python train.py --encoder_arch="wavenet" --dataset="songs of 200 made-up bird species, synthesised, often over outdoor noise" --gain_aug_db=10 --vocab_size=50 --encoder_depths=[18] --encoder_kernel_size=3 --text_encoder_activation="gelu" --text_encoder_positions="sincos" --nesterov=false --batch_size=128 --epochs=20.6
Rows from block 3 of the audio encoder of a small contrastive audio-text model, named by matrix and row number. Rows with one number belong to one channel. Each number is 500 + 25 x the weight over its row's rms, rounded and kept within 0 to 999. All counts start at 0. Numbers have three digits each.
After each channel's rows are labels from the 100 clips, of 14976, where the channel reaches its largest size: "top examples" is what is common among them; "peak on" is the class under the peak. Only what is clearly more common there than usual is listed. The data: songs of 200 made-up bird species, synthesised, often over outdoor noise.
# filt: filter width-3 conv, dilation 8 (encoder.blocks.3.filt.weight, 192x192x3, each kernel summed), inputs 0-95
# gate: gate width-3 conv, dilation 8 (encoder.blocks.3.gate.weight, 192x192x3, each kernel summed), inputs 0-95
# out: residual pointwise conv (encoder.blocks.3.out.weight, 192x192x1, transposed), outputs 0-95

filt.21:505524530524498473508513477475536486546490533475489486487480510519518461492471521499484532533550479499513453525521491501479503486483487533473534494491446475550510516483534512494536476550494552529538470459516499533516436415498507507508549514484528474529462433480501489490504513466488484489
gate.21:510503486484497497502491518476448518500468511478495542510543480490454494533485488491508470480492534533494511526509486488515494524524521490494499481474484469542524550479520509507510507459516574488503487506550502500543503509497537462501530500502502509510513479531535523539510517463522496485
out.21:511526474516467514498505535470491485533466505503534523473510456499512516514514495530515501502514497500561485467453508498524492509466513512534513499469508489477475469470476492484520512509570456538504526484472516498483539483466488512505529508501511524512505498478504482520480499510467517498
top examples: white noise
peak on: no call

filt.150:485450500480473481503530483459505479482518520468462483475507483507501512473485511489472434526487476532499475511490474458504514482475486512488467494511445540523486501522496512496537498481487515535465500510518511518519527466465432502520511520457510446515491438435451486478517521469505473515
gate.150:507514497541497500500491512522497530476530440528482477502488445484520504524519510507457505495560512523527544512493517513526484532491495486519545528494498501535515519465538515494489514509494491538522479530503480529517484495478517524531484493522500461471505506545484487510499486488523496577
out.150:458465535515507524522578535473500498455516518491485577510481493498523516516480489536507482516512509514519464466535522502487446509527523512549530481485509513507446496513520482515490481522520486532510446525500525476530500471493512486467507494461508506485495530488489476485499516500519486466
top examples: white noise; rain
peak on: no call

filt.59:525503480489540501462523494466520474502464470551492516458496486518560529491469513469469548487530554479485548490448479483513494469488499498489487510450493501478468504483492494474519490505501490512487531480475473524532522501525494498505562475543523479476469538466522492505481487523532480510
gate.59:486495513481526460488472523538471527536487506488523507560467465476448548559508521512532469498536531503521472496503512478482503528510503523549505485450540508511512508484527519538458497512512461502503497474490531498530528487519488537487505535553468499477513524495469501551547483533504491511
out.59:564492510491504509511480464513508521506477478506526536497507488502481567526497485523479457505480477482551507515515466501493520450481525500538506449497495511517452518494506503462521479456506516475481491517535479499505441538485475510490476518514523516483482515517506470507510526507510529547
top examples: fast repeats; stream; click; first syllable: click
peak on: no call

filt.149:494488494498473513520519536482542542495472482487481523544519522526493497542483532508512495522529530515534512442516491499511538482555509499533482530508521517533488501495509505523469510478486479481500520497490520511502471485506520492511498486524499532517532525509482502544471504525523543505
gate.149:494547530480462476541498501515457578434527527493479522465567496493483554497491483501470507525509520462474568491501485528518545505532486515563545555489523509513526498523478469495528479535525537505499472522530502490538499503517477516491522509487486456479515518516479483518562459518475530515
out.149:545491508523463488486469480512493519524489500524477501491473496509456492480517473488502541504495486480527501527494478502497492483468498524511474510484556483520491512468513471492469457503535481528470477508513501509519493561539525474509487481500543527514507478503582488532472469527481518529
top examples: buzz; first syllable: buzz
peak on: buzz

filt.169:566484473527461534471468554488488502499479492490448499508493433501423522501516522501506481549479484512539476499541514518499498493520470450523537500494491534459484509481503471516491506516463498495506526547462528491523535499504515514454518489499503507512515523490534560474487524528527510487
gate.169:476492476502500477482494489490499493513514525526441515507524476506506514506507523517489504515490463520478517485480528540505492527514485522501539468512500538541513549485524526496530508493484486527527500516544449541565530436524540484507513526480555505516523475476465500464506512518519523492
out.169:483516476540469440493477514510504522531477493476462562461495470510488496480482518498524472479519536514485467511521520501525473492524496505496506499463478505508496556454506515487513507510523477470507537434520455501499460507531525504513472506490513506488505468475513519535520488514510535503
top examples: text has "over"; crickets
peak on: no call

filt.41:502519493480477486469448512487501496502473509513520487481517471464486432540514535514451498547535528531483500496498455519438522503474484474543475504487509496490495533514537490506518538567506528478503487524486496492540490486506510487484485507523481514509499489467474500469482500499500481491
gate.41:501496490453502485503509440446470516466436504494509493494504499525484541470511497474481482486505504495477483460484512491510511483524471503492494505479514459475496492471465489484468503422495466457469466479505479469489493527520504469480501455499489506521478513462466460527493474468517479519
out.41:475479502526498440458458528489485481491455479541475504548462507487486441485511459494520519518516516544509520504522510457488484496481517500571494490488541456517479502535510492530482504516471511475483460513485461463483532503502519518472511474495507520476488517508468526495514472504522523522
top examples: wind; white noise
peak on: no call

filt.163:510512453520449487489502508521499461466514523514503485505466488515488510483528488502484481477476497483506485517414459516472459519488485476456488492515492446523465509538497541540527502518461450493535485499504496472507455468484453491505502471484492476514449457473526446479447486482507515510
gate.163:507490523486512487517509500500522528513525494520494519509475531510492539485551530471536493532496510454458542542528569525507538514509489522565475509436485510471488561493535503529524522469501508552494515463426504518526503487526484488450533498482515544499499503502497494483507482483497480465
out.163:538518498540484479515517516503497488512515502501555547511548508490519493521511501499499507487506538507472464470461476534496549497469498506503502467492464465485501490512500489536479497486534515529501488504525514492501459459520504538485522498474479484480491534480516538455440501504492491518
top examples: text has "over"; crickets
peak on: no call

filt.25:478502536479486487487516505500501503525534485451486481486544492498484514488509526491541523467490497534479497545490504505509498454496528496477522519497442516519493511508500470478485539481524540495546522506513555511463456510462505510489506541510504490501563502511499501542532502475501514468
gate.25:482470507497469466524499473512536514486503503494537462498460536517499515551480567496500502466489477505517516527515499508489543518494500501520526539481502555489516486524515532448535514520489539521464464533481522466511521468502479512473488493492493522492460490490494493535520526505471515475
out.25:517491491488510512481441480484500527497469515514506507488534512504508488516530493482520503480477517509462483510492487486468490482505479515468521517505534504464527502505516473490481514547531511460528536505466511525528479503501440498478508535515501489488498489474538455482519550496491555473
top examples: click; first syllable: buzz
peak on: buzz

filt.109:513501495513562497498497484497467457464486515522521492504486463508479483486527479533545557501464507506497468526508515477528497522519501521494498469484505477526511466505518525494495520496475530449526473509487489534462500495567492506498544509483460517487525495430510525480539552488467515456
gate.109:493464494531439505514482507512528494502474514533470517472505497517488503464522516494525471491484507505504514437535459523487498536519491461529487459488525502503518538499482511548479485515505514546509511528487472510479498421505521493519469534511472531556518488528492504520528479496514479490
out.109:497494487518516489520496484504541541499482502513518489522515522477512533491508479525482465526515491473498505525487552515517473509491466485461521482557504511480496500482500535485477535519487528453481448503491466511497540509526531451475483510531476429511475497497451485447524469481506532484
top examples: buzz; first syllable: buzz
peak on: buzz

filt.62:529508509487483489509496512479502466514534545547494492553498508546535501505559528512486513494465481493503489507460486492547535528503474516504503511500517520485487513515496505481500518550486455475469514489498500481498463461478505510503470490459482500486528466495489536507506521546484502506
gate.62:476526500496494506506512504510511554537513473481523493513472539467517523503469499504505491511489482512547468528534488515487508485506501514466552517510495527485536498501538512523504501492558453531498493484543495494498570475525518495529485483509526506513519503545486501538517539500522522490
out.62:546500483518498467507509505517506499459513503480527505521462543478525515509514515470509463477527476459535510520513471544487516476463524523527450495476493513523510557487534481466467514472462452500538452505513504505473494460517476515508532523493480509491517476486476473491527471526524491500
top examples: click; fast repeats; first syllable: click
peak on: click

filt.64:508510529498572499516492508425519534486481541505535483468488499487460513530521501500506531533509514531513526448521484452474508525500511517432484530493471485476522492491502516489535501480504474483503473520501522527512458485461504524465470522528569460499440480488491520458540528496506514496
gate.64:530503516520526441498509522480530494553493527512526487514437523536546469560522519518519490557526470538537505538527489508485512500496508521508529476483518518532523494493553528515491460497514490519498518536525508534494549492485524532493491505513524518531516521507511524502514495545489521513
out.64:482547500522488518517502475521477474505492523515464521497502488488533527516487493529476493457530487503515514529516492498499477488489507516485555484511529476466480460485512439496517500482480523511534500485484520505474482475453518495539495455524516514526510487461520512533526525514440451505
top examples: click; fast repeats; first syllable: click
peak on: click

filt.122:468522491502452511529467515504541500525474531517478511526510495522542533486509547488487454474473485529537496476493482512470517525465515516474470502489515539546457496505538518467480470497498542498481520518486453533434513513524478518487508544504498535524509456498491453517489538511481509498
gate.122:514518455516497522503549505535475501512533513505542481512518496536468530463493541500517504518566505446492456496475514483475483491509487539523542532438496498475500514490533533522494441523491547467535494478489513499516527483571472472502516502533490448455533487502471473487536472517490491483
out.122:483515485485483491568519512484494458482500516498460522497487512512505490495498534494567498514472524496517504493508429488498484517471466504552451508507537470447537483515480488475471486564521509521473488514511527535466489543507525484468509510486505512476518482504479544515566493513480475529
top examples: click; fast repeats; first syllable: click
peak on: click

filt.145:515519510481509470532512538453527572505517524475503496503487537544527483461544485504511478454446462460505461490507484520502483493503492478518533525505515489492555472482495502498470510487502526506504459486494476510459547534488517530520473513550479513497486530507474515462516446524521527510
gate.145:516508511489453509504488493533506486482517517496479496476501503513523437523491495531539509526515503517502537468490486479481516521457472461491547471510531488488523514501502489478559497528546509565484502538512468539491497434485496517497494546467479520520517520482468511516528493521511499457
out.145:481498500492495510508506531507488541514480466498483499485516490504544479489541479504460491487509466475497478495514475533526544530469486517524499532475504523522548495491529487487520498482469540559504515476530536486539511484555524541498503476470530572509537521485502497525496523515461460483
top examples: click
peak on: no call

filt.46:516501504530521532481495496462503495500533481531489475493534486502503537505543535504499516498497511514539527524488479540514513515498510536464511488522483480520509512469511479491507521502508490473476464467511493476500527472535470562525542485509524512480520467508515507488539567522462520473
gate.46:502485531497510492520496530523539489478469469491473480546504458521466492556512521480501511481494482493506519554464472490480470474482482462447500505443533517546502474493466488496483469506470457529490503511489497480470503520487523485522471485455461523472494467485523507485488508499506508538
out.46:483477540502504516512498493452483468482490544514496465510450533474464468480517552506529485491493519510536507477508497489510496519517523519502499525535464481542508541500558559479476470526474496485476488498479499519515471481506512505479535507546496495460500483503478491469526510476487526488
top examples: buzz; first syllable: buzz
peak on: buzz

filt.185:487494522525505529526485502499445538429519481483527503495506498519496458554499523542499519532557544542500515501541501501503501536490508481455497479518484509524480485509510488479511475501509504492501493538518467500473550486495501532509515547517505544503537533530563488560527548528508479514
gate.185:499488499480500520518491513501555524460521513483491527513466460560507531509562497540547510520497515465478513497512523552496528537551495497509507484553546535549523488504507540515518499478549474526546551527532496547500479476486496501504531462528487506523504459499483472538549504530513484547
out.185:461470481545471506502486471503499504484454472547550513497481565519479485489486502510481500482533467516478484509524513498463523496545474487516492517508442511507491488536491533505470488515477500497492484511481519499504544489478549523526459501493480502539539494536518511485499522511472484511
top examples: buzz; first syllable: buzz; stream
peak on: buzz

filt.66:512514530480517485519477571521505490529470539462501513521511512530503510502555526516529558531519507503506487504460535491527523493512498481534506516482477509503498484492456478496509521488516493471476476478480534504541492454488478504481507500511475451470479482524544460510495510496492472512
gate.66:478485504523446515497481529441548509446472515512479472503504510493487481521501509498528479516512466489514477535470490496472523483516456510475453506466563501524496469535526522521504516467496428492468485488470507491521542521489501507506425483520485479505457512501501462504497504518509504507
out.66:503565499441469468500451486481515531499477528524502500517506505538465503481505499483512473511543504514500486474540508487470504518510503488534516534477540515495514492518517520517465541485487474551550553504511519485476496446516506494511474472491509455563499497471452474468493487520466495502
top examples: buzz; first syllable: buzz
peak on: buzz

filt.144:459498490519494463502501514502497480476504505503505448512530486472546458468529465499505552516491510494477471586478526496502511468517497482502491502468535518518532543463521489492483499476490566470494492536478512485458547471534478519480544521532506501487478480480470529487466478539486517478
gate.144:486507513490482497488510602501525535488507518475531529495499479499471475488536460464508546478465470498454499485460513458488530520480482548504501503474503470489479512520484499521537534491525478473516505514453514511503476496467507487498513518522487529484540566488510453486508472497517497528
out.144:504518493490503537481470537460506503506470522477517506480467459487514512481481524453510524522486472516480555482468535489523511465491471510513520498523532550523527473475482490501455515507517568517458533530480497501498442510470496508523514501477480487469497501434447516479456514461501516490
top examples: buzz; first syllable: buzz
peak on: buzz

filt.2:542513490468506484495501463502523488503506515506509492475496489486476546526524535489510478529484513501522527490497460489539473489473470527487541488553506482456474481471483527494484509518526509519491497511507472503463423450457505518534451505538499486486514500478471481482484499506493542481
gate.2:524483484539499490518486477539489531497526462505470503522517500532481539498465528505533455496485516567508476502531481486494540503497470497531508529530493479498489517474543530499499485490544501490524502461506503508515517493510516498539525511486493476478503527510457505492506464445549506500
out.2:496474516502492463495492496473521468534488473487475473508517503482510498510487510532486488485504481488523466465531522473508495505512468533541513449456533483474499508469498567495522542477497490470527518453476528487471516446487474566446504472489534509476477510501467541501494501523457479518
top examples: click; buzz; first syllable: buzz
peak on: buzz; click

filt.33:510498514478503520456491485479516504476491473478532517517470483502518475501480479526470472474457521459497456516493491494485526487450467509508463490488532511500503435474527510523507502502513466510493540507539523499519467494482503480533497516528519506504458525487462492439498451519477516504
gate.33:478512503525506506506496501518487557512523520502496485517556494527510466526538489513527507492467512551519503510565475518464538513473553511531549486469479525510527505512505559501460476465501462520515492502522445503484470516479485482486493520525537532495517499537460500509528529475482501559
out.33:471498506493554541494465485520507424522489530485501518481504499484518511468516484514513479509492496501493501476497548478496512471518495494476540513517502514487537518491535494483504465550501439522505520496476505497538554516556490543482505501466489471488499512478539517449519511502487466482
top examples: text has "over"; rain; crickets; pink noise
peak on: no call

filt.136:519506457459509558493486492528512505509550429451505498500482543483514501497485500514499494502453497494510531504532495506484522477442501503489483525519527509491526543482472483512523495531557527489507523549496516517468523522510481531499524470499486477473467526503503532487473492536520486448
gate.136:461490454467523485456484523523525516523494509456483496506485486526485489498491511572493532526495473534533527480522465497478557522493489544529484503467492523483505529474534506513468499485525499479485511521505516517528531493531528520519501436523478522506517517503459492547525520511489508494
out.136:493499503455518486484505490523480508499462542451495487530490461478480522486524482516503454523543486510535522502519483469504507549509464485489464514547495485498479490504488485492518488461547473471540448533501522518487528515557478513537497472507528507533467492549505513543507498495488505534
top examples: click; first syllable: buzz; pink noise
peak on: no call